A small masked spectrogram model, trained from scratch: encoder arch vit, 7600 steps.
Rows from block 3 of the encoder of a small masked spectrogram model, named by matrix and row number. Rows with one number within an expert belong to one neuron, the router's apart. Each number is 128 + 24 x the weight over its row's rms, rounded and kept within 0 to 255. All counts start at 0. Numbers have three digits each.
Before each expert's rows are labels from the 100 clips, of 14848, where the router gives the expert most weight on average: "lies over" is the class under the peak; "strongest on" is what is common among them. Only what is clearly more common there than usual is listed. The data: melodies that start on their tonic, played by one synthesised instrument.
# router: router (encoder.blocks.3.mlp.router.weight, 32x256, trained with AdamW), inputs 0-127
# up: expert up (encoder.blocks.3.mlp.up, 32x64x256), inputs 0-127
# down: expert down (encoder.blocks.3.mlp.down, 32x256x64, transposed), outputs 0-127

# expert 12
lies over: F#5
strongest on: vibraphone-like; rumble; tonic: F#; marimba-like
router.12:138127136138117148130156111192147113108094133132132100110125122159120103139155115114129116105110147135166132124094145184115131126104119141160122110094161149123148119157111114159137157141184100131089155123132132132126115140121138190120102131149095167141120145102092113114135156133070143126158125155144147104123134122157132166107124137120138139117155113108083132091115112134123103167126
up.0:129128112144178147128071163165132128119066113118128097128128096084143128106155128128128099128165139064159143124150128092105114107103128128128122119216128094128157128146152092175116128128128121129096114082157164100119128150128126138128112097128115114121128118116127143128146118123153128155088144071114072148128063155120133157128137105141128101121181128159127132162113067097120114104095
down.0:109128104128100137128131128116117107075128179188128133128128096098146089116101175128109126112144158128140127072178109145093130128132128104124128128138122128117128086168107086151097128161119205128161163087139120098172151143096116128128160148128155128065128156128128114120128122159145145151111105128073166128094158155059125158102115118101098128128173128128157128201139106108111128124088
up.1:128183128094096132071128100128131171128128107117108122140128090130128175165128143128129128144138122151124104128158128128128134112091107091128110138115145128052143090134189128125092069148133128128177123131123128137128125075150128128134128149141125160128138128097211128128128071087132128079128136151128139156089078152128143146128132135128128086118153128100124120162144128124094128125128
down.1:123109128128128148173128135126162128094128100150112183144128131093128128106128118184128128173103101120125100161156122128120111128128130128119109128128091135128079088181103128106127128104146140128133128128128153129119072157189128128161128141137121108128108112129128162128147128158127153128128134128128128170084099128139135128126124168128108165128165176153128160147128086128128128128164
up.2:134097145127130182160136128171125075128120128128115128107099177172077128128111096098116128147177128124182128164122128144128133095128141123170132129128102097130135122101128180132128119165137075128092141085140180165116128103153083097128081090109128077141128162114108110128128135118128128192141140128114128135142125137173128128094128152096128128128088101128165128136128128067127132159128
down.2:128092128127128132128112115142128150075128105161072128065128114139092120128114152119128128128109117128099128117114128138111128112128132165128085128128140128110128119128152128139113126128128137129155120128114128128126088110099128197137160128135116128120128137128128133105129132110128097096128122108188128126128160107128099130128123056167128099128161128128093128079128146159128128100135
up.3:134128152166125162128188133128165133128193108161128128101111136119128128164102128085128070137139099078128158128143175128126128097128166129081128103069118128128128123128084142128133168101106097147128162120073128167128124131161128101180128134128107128128143128128132141145139128116131134127136136133128122112117130120155090127115128126128094128100151128159155128186115164111143131128128
down.3:128118128096104134167110128185149100053128128065139126192150088140126161159100128169112118108097136128108108128079124117146128116104128120191092168107143128081128103128128168128165093128131128128138127128156149128089108128130140094104148100108108128167128128136118143141099102128128151132131128128128128129112128127124147128196128125162128140109142136115097104128114123128147128158103
up.4:157147140160199112128114108120128125071181128143128128109177112118149131128140178128128102128128128104180106110116128094128107138085088158133192094102129123110131132131128094145105181114122122163104128110126154107186128090128128143149128128110128128125128137108128171113134086174152069157170140143152132093128130100137128098130097059128164163128158145129128128139128123128108132146127
down.4:128128128162069128156203128151123128093128128177118182128116115166098159136128128117128106142128116126145128110128128155138124119128117141110144126100137109130128128110128128128148118120137156128153099102128089128146129151098125136139129128128175106128105128128149123128128128197094128128093159176103111100128154123140128128128091096150138154107082128128094166078165128128135152128128
up.5:136171080128129092128125082127189102109128122165106126128118139101129122128187128110080140128128158128096138128128128160127134113128128147128148102085087166132138139116128084142090147119144128128099107134084128128188106128150081148084116107128188113150134128104149168086106145145116114159134128101128132114150149128152128134128128128109117128108163128153102106118128151128157072131128
down.5:132128139128141128128131149123079115128090170146128137128128128128114150128142131186157179128124088128128109128128090077121120128131128097129101135128085118109156128135131115134170078176128134161134135139128171135128086177102128128104128086128132112151134124109128128113121122157140118081148128107142166128128170141128080094159128193140163128135059172110134106128128128128133076123115
up.6:128128106127111092128086128095125101154123160180095211128171128176115128147134163099128128128102094128128128128128137118166083159124128154149128128103144107128080128116128128128155102126124128128112128128128145143124151128128128128133128128128128088140128115148121128161128108130130101105106078128075128128090128128142136128167147077087168127178118185117100134098128124048108147184128
down.6:128128089128128097125128136119088125128174095137119096130128161128128128128083128101120128126154128140181128128114093128196073127120109128099173157128132122128128119117126124144128158126116128123181167097131123144118148128120122128128070128095160105128121144134128128066163136128129128166142156128128128110142142105128167128115123128077125122136128144150128114095128149155195142155151
up.7:143116113110148118112128128139128128105142094091140118124091117128128098158088128176133128119066128127128128099153128093136175090128095128131121172092128135158078165128128185150096128166177128135163128128128128132128128141122183128137098128087124119133169128141120116132109160118128139128075088119134142122120128125133121128127205128170147128136128128148147128130128188106119086145100
down.7:216130173152118083160169160128128128136145128128144128113181138146124128127119173102127138143128111119141086128128101092128132120128135126171131159147128104135128154128117128128128129138095128158128157128097073136100151062123126128109157100081128173100117128128128128128125128128133171143128128128128103152102139128193156125125108128121136192139128130133136061124144138128129172128166
up.8:159075183155119161147128129137034120150147128066150128105121135132128128113080130128128109128140128121126161088130163128134119119154122143106152128128120117071086099128109123132157133166128128170111128128132149121143128128098117076128132118128123128129077128138183128146105136128110101131148128146132117128125123182128128128153132128148094105097128195178128128116128086128124077130163
down.8:128084109178156139128161124085140135128114156150128128145091175087134157086128188134128128146077108128128098170128102104149128128128128095101128147167113128162155131124128079128171121178113128132148128128130123173141167134136161128145128120095127121128115128174141129114125139121128107146114160128128096141128132150144128128139117128086159128128114128124128146128103111131128128112161
up.9:126143082155128134128128128158128128090131120128154132140161094128167079135130100098155157128128099117128098128133113115067112079115116128134128128135128140161192117128126128106190128128128128161171128128122158169154132117122128146153112128128171128122043128099119128108128118128114116140134085140124122102159139168134104128132160142128128130135107122145154128099137201082138087171128
down.9:168081107128128171173138089166124115108104174143173104128128134131057096140145165156141151117127117128104134159128128128128128162081162126085128088128089099158108130164128120128128128134137132138138158131149092110128132128128191130128140121128126155145137168151128128097131121136128082128151161078104128105163128097123141100163128119090160133128139128148145128150168117149151128136120
up.10:117128125173128085145128159150128128100143107128110128128145121164128084091128141107132110128113151163133152128171128146151126128128043137128128128063118128070128128114125108128060124142128101170128076128102076095149128128162143153161128080092076111128138128113128106128160128098128128076133178136137128128090128128151149125108168128128128142169123128179161126150116128128157122130146
down.10:120128128105158125186128128107128120128101080160149087116128101172128128129128118113055128139127183128102166128115128128129158128124128098128129128147104128128110121140134128128138160161143108114139128128155126091132139086191128128126087151149111128153077143120143128136128097152103128160168143152108138128153086128076164128163128138145138128089118181128160147101122126158133128128128
up.11:150166128106128142128128156160082132155180128118124125128128107128155086128137091100109128126123144146128135132128128130128235126128128132108121142128128091128089128183128165123128154128096128144129144173155128132137147150166094124170114160132101128130124128130144102142128128111128128128150112159178090132124132113128128128168128133128081128110162143124112083128112150111128128128124
down.11:158128133136128128113029159152128191128123098128134158076149128139172120076172167140128113093108157145090151128103128150125146110142119105187080124161128108123142128128114128128130102128138128128128100083095109096100142128128105133146128120086104128097096128173128145128088095101107110128137128128128090128071128128128128128097179129156128085107117177173121159128128128164079112128110

# expert 8
lies over: F5
strongest on: the note F; vibraphone-like; tonic: D#; tonic: F
router.8:164100118114119112131107150161115133130196122132115155162135144127114143129082118138131124155103118130098139167089106090121142150177146107134131119163140117097097126146122156087106081145107172110163107143103141114105117164133135147114117133114177165117169133093125147123173104108138156122093109114119130102084129141145112090125113120138123054121080152105141083101150140105124129125115
up.0:097172115149128128107133137128128102128114099163176131106161090128128169128128151134135154139089128130128128128151155141128149128083126128145145128095128149182120133100136134135132132178171163128091089158123076123128128103125107128076088128103070087088156196128121116116099097084128128120089107128122167100114128144199128128109128128127128128141069128109099125128128128128104128073121
down.0:128107130128128128140068128156128080113131188127128119207128148128128126128178128129114112128084128157103128128203128164128128152119154154080128128185128130128121132100122108173107149066087162128145165103128168128128128128128114128150128132130166139136135149123128188128150128127128126128128170128180128137164128125084143128126118128128128128128226128128128128099152134148167150126139
up.1:128093143132128172146140131098128138160182060110148161092155057177162161147121144167128166094170147110133111100128083136115144178176136118159128171144136128128128097116128128095128114163083128126101149151119141146128171095185128128128128099140136151123116127178128094118128128128160155128105095128127126128123140167130128118126128128128165128168128143097128128111145125128098101150154
down.1:129134099128083128128128097135128109128142162137128112154128151103071128136138047128128094128121136114161155128159128128150142128124094128071129119121128128149134122147128112128120133073128155091108133134159128153104108127132102128144128100141138126133128094148066118067124118128063101102126112128128128146128128100128178128128178099180094105147065128119066110147152084121157147128137
up.2:133128154139123128139099192165115128128128091119128076094125161134128175160153128131113153129162114096083128139122128128128128128101181128129112113146128140124094140128142173117095128134077150145127128119146128175080119128144097110106150158129119156090113111128128062099128091110149137179128085123128120128095133147128128128124128162128093115128128178117126097128127128150021090128158
down.2:108128104128128128093136128126128128109125129158175128120128054128128128128088128091147119128129158159128138130120156121120115093099111067138135128148105097128161122142133146132128139148149128107128128128102112100149124108077177125150128175107159128154155080131145128098160128132129114128128115197109125128167128092128152166097084116094178111128103120128100168128145158093174188120108
up.3:091147098094120151088128103128130084136128155063091151146107128111154128128128124075128184129119089147128128128134128128154138131128146116173163126140128134128128172154128097127128128086151128087102144143128128128091137165077113107110128138128129128140155128167097199151128128088128128161170104128050124162128140136112124128127128128122144128144123150128122128144128128107119146172125
down.3:124128128128186116170128131188101098151128145128133128128157160128128128172141073128075123136128136148142163128091117141131127144128141111147122132128111124128101101128128128164149171126128107105150175109132128107129061107128088129105130097153128182134128194113122128107128154156169093120138106128128128128169117147128137136132155107168159146082140127062096132128128096127087143128149
up.4:115161128128128126115126120116139125128124128155077135081098132110111128128084088104190128127128129168128085136117140128128162128153130090161123106159088154111131119159101128128122128128121193114137128181128123069157177093128128128131128104143128151115127174116128128128146128082095150085128128128128093126161128134128128128126122128160150121151128128128106150128128128128128128128143
down.4:124134166128152135117117115128141138128114128082161106179128160128108129128139068100128129069128128124128116128185163089128166091118142128128179137128128152128128128107083148099120140128134128128127128094108142145128108145138093148079113110138128160121119151128124101168093102161114128127123125114091171128168133147128147128128128128137154095128168132182149162113132107143127119128128
up.5:128164132105096147101128180128128134128126129147128128131162114155128128142128128107171114116133171128148096142164087120156128128137087128093122171093128116149116101088138191190113181158159149085092099128116139128091128103072087109128128128090128128143094093128164103128128089135135118114174130108168087129128128115150152127128141165171158116109128115128128132137145128105151121102128
down.5:152128110128128164174157160169138167128157131144106128137128128144117158118153128129128139110180128167140162075128128128128126156128186128128148128156145101137119077176128202153164120112098128145110135183114118121137114182117179145149140124180128128112163089078128101128128160128173128128138128126128159128128128089091083138150128155085123129128131128148124120128148128134133122128131
up.6:128128138128131124143147128128119152111126114128156128150082125169168138125080128105095128128148128134096159114122128127128128128128156092165165138135072111143148161128124113127068120098074150150128128111128128128094128121128106145152128089128128128157163134152086128167118146110128128128128125128108078149146128136120128093165126128099128157136131128165149128128128128134213145138128
down.6:098128135128145103146128156067116106128141096128128147142135175128128151089128100122118128078128135167128139158123128126103117151076066128161127154128128128124128057133128157128118156135144103119131149128128153129128109110114081136131132136128128128083144121130128101128105095153069132163128139096128160128128145100128128128105111153128128147121134128051128147141128128128078128123128
up.7:161106128153128132097119073128128104150177080120082176128132165103159114128162128128155128151165093161125128128096092128113138128147151128128080052151155098114167165128128151091128128128128128128089131119145119070144128121175123128111133144071168098128134096095143124128148096116109108148094175156128179128065131138107146115155128112148190100112129134128138146128144128118128115128128
down.7:117111153119128183109128097128124128128130203131161102111135113163156128115128162136110149110128135128142096105167090121128128167128110121066128128128128096174128092178122128126128148168124157123128111105128127128152124153066128085105105138172137139168150128133128181128128131169161101111156115143103117128175128128164128154125128180097128159107102127169128115128152128128128123135094
up.8:120122140162143116111113137120119100117109128128128128089128151128120138185105128138128093167128116102128179171170101128128098112102136106128179155128156080129164102085109146073156081071128157130128127117128128076134204128153165128138128162123107129109146128117128128128113079128124065128128182128090122137123128086146128128128121128128163159134128126121128128128168144155128079136128
down.8:114128128066165164128161128114119128088089137128128108118128128144174121128114107128158152128145088123126081106162113206128141083142088100167128119131128182094115117128088128128128164181128095160128128128128177156128078128128107128107109154106117149126128175128125128125128101151136177128122084137155155128128128158126103097134137138153128102128165128177142165128128129128155128101124
up.9:137127128106133149089080128128144128128143168165128172132094128094071195112128128124128158144147131087128128125128174131160129121156124106142132122169123128113100142128171153128128104110136128128128128119128131113128169141143100097106160128128128178128144076146128128128137128099146148105106128158066119128075117117120128142120143151128090111137101128128128134102126128115146180100202
down.9:159128128079128121128128097128128128138174124128153180125168128128128159177113128128165064121154140144168128128174068106079156086118141128128128153135128128111124119104128128102136128136127162122128151170157140148128114128128128128131106132194128128111155128128173128146155128134141153128127128128136128091098152113128101088108128167128121105128146152140122102162128139157095157129163
up.10:164146148128143128133128088128088077103177124139136157128128128065116128089127128111147128160084173145128081105097128100125151128145129128128128153110112128126107155143134148083128140180154144114118122128128159140128107080147137151110115126120150091128128128169109145110128082118108151127128128143139095138160128141101154100128128123118123120128128116146128116097128128076128132092128
down.10:160092141145165091128096095161128128172128128125108085128115128128117176149179113162119134147155142141161128174128061128101153137125128140128128100137128085141163107128137131084150154082128128128125128126169137113128128109152161095128121139111128128128128133110128128154081128172146111165158128160128128128127115122111138104128128128128128146087084141157128106131133120169143071110136
up.11:064128181138054082152152128128128103128098130077130165128128108132075128114128128128113076128128128094153140128128128127097143099119128158105167128079125128171154128112128085145165159077104130128128128135128128129119117166062112104099170161147128128102128090128128128119128117128128115128128114148129108128162112115093128151128053086128128128137128161128128122154188128127112188128128
down.11:128128105135106128131128128128148160098128108128115130113127126171128150142126091142163106128098128086128087117123128128114156190128097094101137128139112120115128135110114179128120114142128157135128128147131128141196080150128165139167128158175115110128145116128139096140118115141128156128099160163112147180112164157128128108128163147128166128162110080128191107128082128128060128128128

# expert 18
lies over: no note
strongest on: clipping; flute-like; saxophone-like
router.18:120121117115119138095139110119137095112104099122136149096128127136124147086141139115127127149111110137138116104166126069117134100135175128119108086111147142111110138113123147096130152116108121126123149109039147078112169157194118099118109164121151147141117133111076090170103136088127111116114126101128136146142119130117182152097108154150115150106148142118135128164155117138098068166118
up.0:128097128169085182134133128144146151149139134113102156128132175128167122092168158128099096128128125122145128128157128120084153128144102168137090128169112140128124097102149128115128128128123116144112128157083128114128150088148108128125128128172095167141128114097186099128098128127144200147128128128089148147128100137128114128128107120202115128128128128128128123092158128191110126128128
down.0:157150196106180147128140108104120157079160125170119131114128142091128128128128128143121095128128128094129091163128130081128184128117067128128102146096138117128065091182168128169128130126128105128159148128110148128130121141128121104130158128137128106128124126128152134128170128148130144144128126186081162127128128128128077128128153128131128122128128165156137128128124116161098122128147
up.1:128104133116128128148178149109128151130128095128175149135128112133097158128128128128173107116151113081128128150128106199128068138128138097178098171128126086136128128089111128169124128128128100124148128145128121128086128193128111128128117142128167155148170104128107159171151098128138176149118155142122142179108148128128121163128136083137128128128128102128153147128099179128128128128139
down.1:128129086073152128128128140155128106132093136108128097160128117173128121147128128128130144118137128111101155070128128156128133181128128158128114141090108174116101166074128200130123189119093154128128135129128184113139130148147113134129128142125109128146158147128151096123112132128128113092132078128153116128087149128126128142129128128165128068166127124135128128068085128092149128082128
up.2:161092176064185138128046127112168128128174128167128128127128128128124148128128128163114095128146122091149153078125101151128128128110177128108128128128128128143091150128090113124128111112118082111153128115115081172128154128128161142174138109094124073135158128128100107128070128128128128150128128156158128128128128131145114128124128128097167123128128091131172114128137129131129096128130
down.2:125128096131110128160128165155128128128128125121142128073103171128088103128207128144128113109147128128098164179101131109128111107148207131091097150079095160128128161097136128128092128151128127128128137128155163119128095129082106121149153127128112128138128115109059160128135128097109111167145128174117121128128176128119119134149128121110149128128119102128124113100137164110128128128135
up.3:101127128128139143160128128126103197135114111132154074128097128099108073153137154113116128112175128137092141195128128128128132128164188164137139170147125123128128129087136177128117209120128120121159094074131099128153121153128128128128092151120128122148128168182096092113146128128128108067128128115124148135157098110049145115173119128134133077128128128128128105110125128152159128101173
down.3:103128128166145130128128114159096128076128132173151141082155128132125128128128143128128139133128096140128146128128128076126183149128193142154116128128127128185127152102136160106102110141147137140108128108128132174092135135184086110146134128128167180125128128084128145109153128128136071135128128157138115128128142149163142133128092148128148128128116128100136078165128093128124142128083
up.4:128120097178068128128158119128133110091116117128128144149063128112150108128130120110146128198136161128128128128101096103128151118128165128128098172115123128120119109128128152128112192101072128109134128112097115128165125135151174128126179093136128146115152134128169112128128160115108108104134128128133101128128132131083128153136136126128128113122114128128115128128128112162127123128086
down.4:163117128149109126116117162125100100097128131198099196076161101130128139100104143074128110128119128128139157132130107099115128073075111128168115149142181128128128119128128107101119144128108131127133128135133128159098128147126144152114128085115128128128148113115128115153154128128157132113100156141069180128128064189122128128148135129128071167089115128143128128117155074128128128119128
up.5:128159150128147087113089128084158105128138128149181128150159128110081101101107128151121128128112089128143076123133146128164105130156140061126128167128140148144128160181119128155102090128123135078128159086121128052128159134128131128114128122165128128178114092100080133164127111133112158127076128126090104179128107128102121131119096128069128128155122105072152115137128111161120128085128
down.5:135133128129085133167144140114168120123184136128116128103060113132096128112128128137189159102100128113087125128133114081158128132112093127134102164176089143128155128084128149167128090122137147128106079128128174136105141172128128128128125128112153128138128125131128128106135149111149128128128128097109128114124102080137121128128128128102128128124128109128161058075150208128202117128128
up.6:157089128115128164128139161128128128152139141128137119144128101178083128153128128128118111128145144124123102136143128138163128147156145128114132096128175070100123136068096147099128090153150097117128124104161134128126086176112106128078133117109128080128244128106128128108097106138118128115157140146128128158172131158132128056116119152128118128130128159102128144135128128103117083128154
down.6:128155128123128152123093123173128128138128113128180128128151167118172105134141128141146072097110179126128168175143118128120128121120143128128092096132140139126153128110143117151126164128123138131071107136128124128128140123131162101114126154098145143109128145129128128159071105128101128063155101190139128128128142128181121166121135142119156110128134124187155129128128138128128128128146
up.7:184175128066128128128138164109104131143145146096114174128134109128106108175071148133118119186154128128101142135146128143124131149109128129128128091130128128117117132112066169157120110144156128191128128114100152128129151111147128101112168122138129116128174060090150126115127130069111124133128128128128153128128112143128106128147128148124128152109110128139152172144128093107161128142113
down.7:128128089078129128106081128114128070113135137128128152150115127128134086142141114128128104148128161104141171128106128131128156143102175128112135107147158143141128129095119095129129139129076131113147156128128128128128111087112108128096128115128117069194158163121098137171115128147148128128098097166128132128164148120153158100114128081128128128160128128118128128117122112128159114128079
up.8:139128145138128108167102150160128137132136064136139128106128095132128131128128128129155128132123097127128159161091144113198088064097117154130149128143086127128165095144151128112128071128128122122128113145117116164138128169138128135166072108144120139128106164138095164085094107167128128131128148128128153112128130128104145153167128128122121128150132150144144093116151139087190135124107
down.8:084105135125116155100128099141140138128102113075128128128148113128125153120093103128128128118174121123153128096141151133137094139161178128148097128091096168128144173128128142142155069130177122110128147161128101118096170128138075115128146149128139099128135128096128165128128111141128111128133104107173128145093069141115151129079128129128128142151083112103128137145133159103090076182128
up.9:111134128128128133128134128128152128161128117143128128124128124123052128128128128128140131128088135128118128130146150184101128128110128169128128128128128201128128128128128085093131174143158128108057128163128115098160128128123056140128139128128160159124128128128128128154128119128128128128128106128117170128138128128137128128132128147161138183128158128135128128128144158141128166094114
down.9:128151128128128128179103128128127151128124128131169174144112168130170069170128122134108135112190128151128133128114146122054128128150128145128134137128128125072122128179124164128126128133128189127123121128143128128175116133114054128114148074128128098099128128083123128176128120128108106146157093093128120089149128128161141135141107177125125088128178128128128117092128166128128131088141
up.10:109127078133107105128128128100152074094054150089128128116154122143128119128128128128128128158109097128128123128128141110096102119115112056128140130128128108128114158112113168085182106063128176128143109143147129077128128151114084110142146123128210154109154091122128175149128087128092082128130196122127095157122157128138145128111139137100128164153128128128101182128128128128161128128081
down.10:128127104099097127163088148128125163128167128121103128130187124109128128098151163128090180128128109128104109128128099181102130146128128128115104172164154154144154128128128127128128142129146103168148131129106128128111106118107151180128155156128137142128183146179128102185140175113140169128132128107113128128102073174154168136128128128128128105111105127158128128119114178146129128111174
up.11:128128111128142128128122141128128128147128128128168122158094140128113146101110152197128120128109128106185094128146128180128128128105166143160083128172177093172142165128135133145169132082138128115107126128126128128132128128149113128127103140128128122128114173128128128128136128079128113139128108097128128128147128151128151162155091091128140128111128096100101117128171176134116148128128
down.11:125121079128196138153124134098118128098111128129124131119129150135075116121128184116132166128159128107089151134128168139163101179100108128148088142085128173125151106172133128128142186128127130120128125128082182128060111152151152157149107150128128128139154085109128128128100151128126193090128119128158169144104128128135098187140121151180128111128078141110123165087132128143146128128155

# expert 26
lies over: B3
strongest on: the note F#; tonic: B; tonic: F#
router.26:120163107103131123109149164115133130135128132141110118182129143153095117110138118112128127127099102140090123100154176092145121179115123125083141113203070099131108143139127146077128104150096125157116126106154132141126109132121165198146108127116177122144112128098080158089126124146174139120114146084102126148101157133129104120156177178109122090136135125137089111152126112172123140153155
up.0:113154165136140128105114185132122121144097146154128094128137147129096142126165171127114128128152128128122128146139128122153128100069128161128097128150148128070149120120114128161097171128161160122075132106172128181128131153113088081167137128099117134118138126112167105128092178134081117150146136165170147153128128128130091097128156084146094175128089106133157094161125154107107095099128
down.0:158128162128127128148121122198116152106171126109123120141144096135128095086128166140119169107108119128109128169131094124110124128101158128119109144108156160100128147133136128124139164128151115128187142157095156130111109163145125128104181143107128128123155124128153128114128128128151159161128128128128128140109128169121184128128100128104100134121103104138128104128128118161093096115128
up.1:124128096125122156073154169149065128098086095072128117164149128128109066128149128164128137126188128179128124148139128105128128128128130115128128128113110134070146155128191127112128128114128150108168128128130159144117094115077098125168102139135127128128128138097128095128128143116140100124162128125104103128151178142119132146113154160128149116128118128128069128207128134099128135116089
down.1:154150186124164128081153133128187128128163145128128128128158159102116123129135161128107096068151174172128107128104128129128113110102128128128128128072144128128121083141109141111128128162146128119128112165129115128128110128128150128105152170118128119128143128128056114151106129129129145106128109083165144128110100100145125057128134128128132128128128132097128161039128128192160077075187
up.2:151133113128128128123143142124167161128135119128157138169128153151143141094147170139130128128150088128127089147171128128164115163121163093144191133104128117114075155128128204102104128150123128162117091122143112106128101128128128164109128128146057128132128077091143128138091128146166113107098128150109172102117090128128102128159128087128125128100128148181082110128133128123142087116128
down.2:123112128056128152128128128108173128157128143094099121106128113099168128163177128116099087157128128176092153119069182154151179089129124112107139118163165098140115128128120093083128128174128091128128139141169128137096136128128157128128109106159128128128119175108148131112145089083177132128164143126137151164128173128128128123103098120128127128121127156090128164128128120139128128171128
up.3:143128128115128169128128113128140128128153128146128136106128133128162099109133128148115114128161155153128150128075128128089128125128101137128150155092113146128109112128154146157116126131128128100145099124120083118096143128128098141128114119128126099147077129113121160146168120128090128141125112100120144083133104116148128128128118121193128105128157128101179120072146118107164143128116
down.3:127165128179108112120132132117151213113128138139153107159128097111134128128141128128115145153125128169113124128126128128090127134128156111142079079115128128128134113128097153128092190107128164128128128128128105128128143128116149115147128114119044136128128104128128121128142128099128147141152092123134074099123132128128149175128082115128155078121128120115128166101107112192153140112128
up.4:132147119123128128128128118128127128128128081159128128120128151128135128084128160128128153086100087116187167084128147088128128212194128107096111128110138101128128136155180128087114152162143128126148094128132128128125128157137170128133084115128119128128088128112122142128128144116112155128128122082106128084128128114126128081148123151128128128129177159070128115137133114128096059128138
down.4:154128157123131109085086151128128128128079168096109159136130128148131165146179110121145088136153169188100134119128154129172128128074113120133179153128102123119144074115106150153182106184106089128119175128128094142091141103128128128156128128128101128128053128135112100106128116128128128116137128104166128132141128099126136164114163128128091118117128128136136112128125128110128128141128
up.5:128122130126128128140128138128073128114098134111144128094099118174128140164128128128128158098168120120107145084170128165116128112168128101105128118091128123119191116154101102128128170128133128144117128156128114128141128132102128150128161174128108125128097128120121124137140128154116156128129108161128109180185168128096128118118128146137128155114128077159115103091141116134128142127124
down.5:108161128128128112124128125104128125093128141109116114128114126071115118118118112073140099128128112140142128142128135134134104101101116151106148128152074148139062128128158128128110106128128142149128136128110128150173122118128125128116161141128128128103128115182082128128128122128142128160128128148097128128107128144140128128132150106128087086125122101133134128132094074096128128105150
up.6:124128128107151133128082128128160121130115127142147118122114152128128128128133113156082128155128107128133091144110128148128123088109128167123077128094122168190172178134105128111130143128084142101101114128134138154122117158155125197061128131113107113110153180114112166128070125104128117162128137181080107077128141094079128084128128146128128128128114136101118118136135105128091139128147
down.6:117118150128105098129199147128165121144128133128098128129128143084128145112156155118110128172113155130140152128154158128184128113181151128128128128144128133116115119128142128128151128119139133128129089137079089137128128140138128132143122136164128128144128117143113083104129119086130128128128171132158128159089130122088128104132156128128155148139157158128128110128087177128128128080097
up.7:128180128072128097136139124124144202157128128128117128128114128128150084080089142124116055138158115162124077128155179128101107128158132136128159128104095134084128128106128140128128121158150083069159124128121086155128128112147121126129128152128131144128128104105103128122148122154174128125128128105113098152151128101128135128140113178128129128204141128146128076120111112160106121158128
down.7:181128099152128176128095108155138107108128128146128103128077129097103158098077129137126122128172128128128134160095128128138170128094128123128062107142168184121128128128119119128128157093110161140075157128128073104111110128076134102183128156097115128132124151138134135142166114128098155157128148148144139088142128110128123128121134099128128142089128158125128183106128140128117179165126
up.8:108128109104191091118118128046103128134113146123134128112128128128128112130128128112088128104128116183141152160151128174140100128125142121093177059113179148149128152173139130120128099170128084129174168150128168150113128128137141113134119105126149110128150161128110106130128152175128156108128130102127126109123108164115095128128126091093170140163166144127157155128128107128125098166128
down.8:128149159154128119157168128128185113094090161141124123115127189120174135128128132126199123129097128128069097141128132117178152140149173128138128113143128119121103100128128128138128102147128121128107094117104094113153128124080100101101128126129128128128128068145155115153102119128128114112128128128128128128104116132138141128125098173092110128114065128157124087147101149128128138106106
up.9:132100128128118080145117192126128163200086128109128096128133103128096149181095128133094128128128128128128100116116154100081128143128143128128128139127153084130123171096128114128124108128128158142105128137144187164113116128128128176128104114128175156163117128107093128128158128128128169116128128118128080105147118128128101128128093128105129140189128149170134100132128155128134127125168
down.9:128113129173128128136128103127080128115120075128172115128128107128161128116128133154086115139149128145101128131128088157128133074128102121090114128128128169134094082108128113149144147111128128163122128128128085118100128113128097053106168155128128138130134163128128150157128128128140085128128140128128128159140151128185128115125126105123198148101133128110128128123108094096115130083073
up.10:128182128169128104128128128146128112067108116128128128105128152128128104105165160128128123113136076128150128164153128122117128128117146128156118091141068128124177128112140128147122112128159128112128128101128139111128128118128152185132128128148128128088114122128128078128128128104128113083127080128128117155108071128128094166112128128153111128128128128121128138168128111132098197128089
down.10:145104156157128106118128123089128171157134128128124136128157161161174128128141132119148092112144154171128133128128098159086172148133094128114128128166128160140141128128142106185108177128113127128128058162122140103104145078110156118086128135128128108141183110128106143101128122119128105143119114151128175128170169151128120130121145128113128120101115116168135098123090107128128094161145
up.11:128128135091131160151128152153128128128119146123174128146089152128099161126128206108092128086162092128128112139128109128128144128128128082128128120114128170121116100127116128164128128128163115087128081105137141140164107109128128097128154128179151095151128128103104128166107076128128101160126128185128155128140167128098128164179211115175128103098128115121114128126112159149155128109096
down.11:160101199158146128128128128128136105161071111154135128128137156128133130128128110083128131171127079132128160083136128128138128103128128159100089155098128089139124128128128119180152169154075090092131128128128132142168112109191073096191147128142127128128117176128147128127135128119101132128128128128128128152128133126148086139089109173122128121119141151147128125128128107177106128136149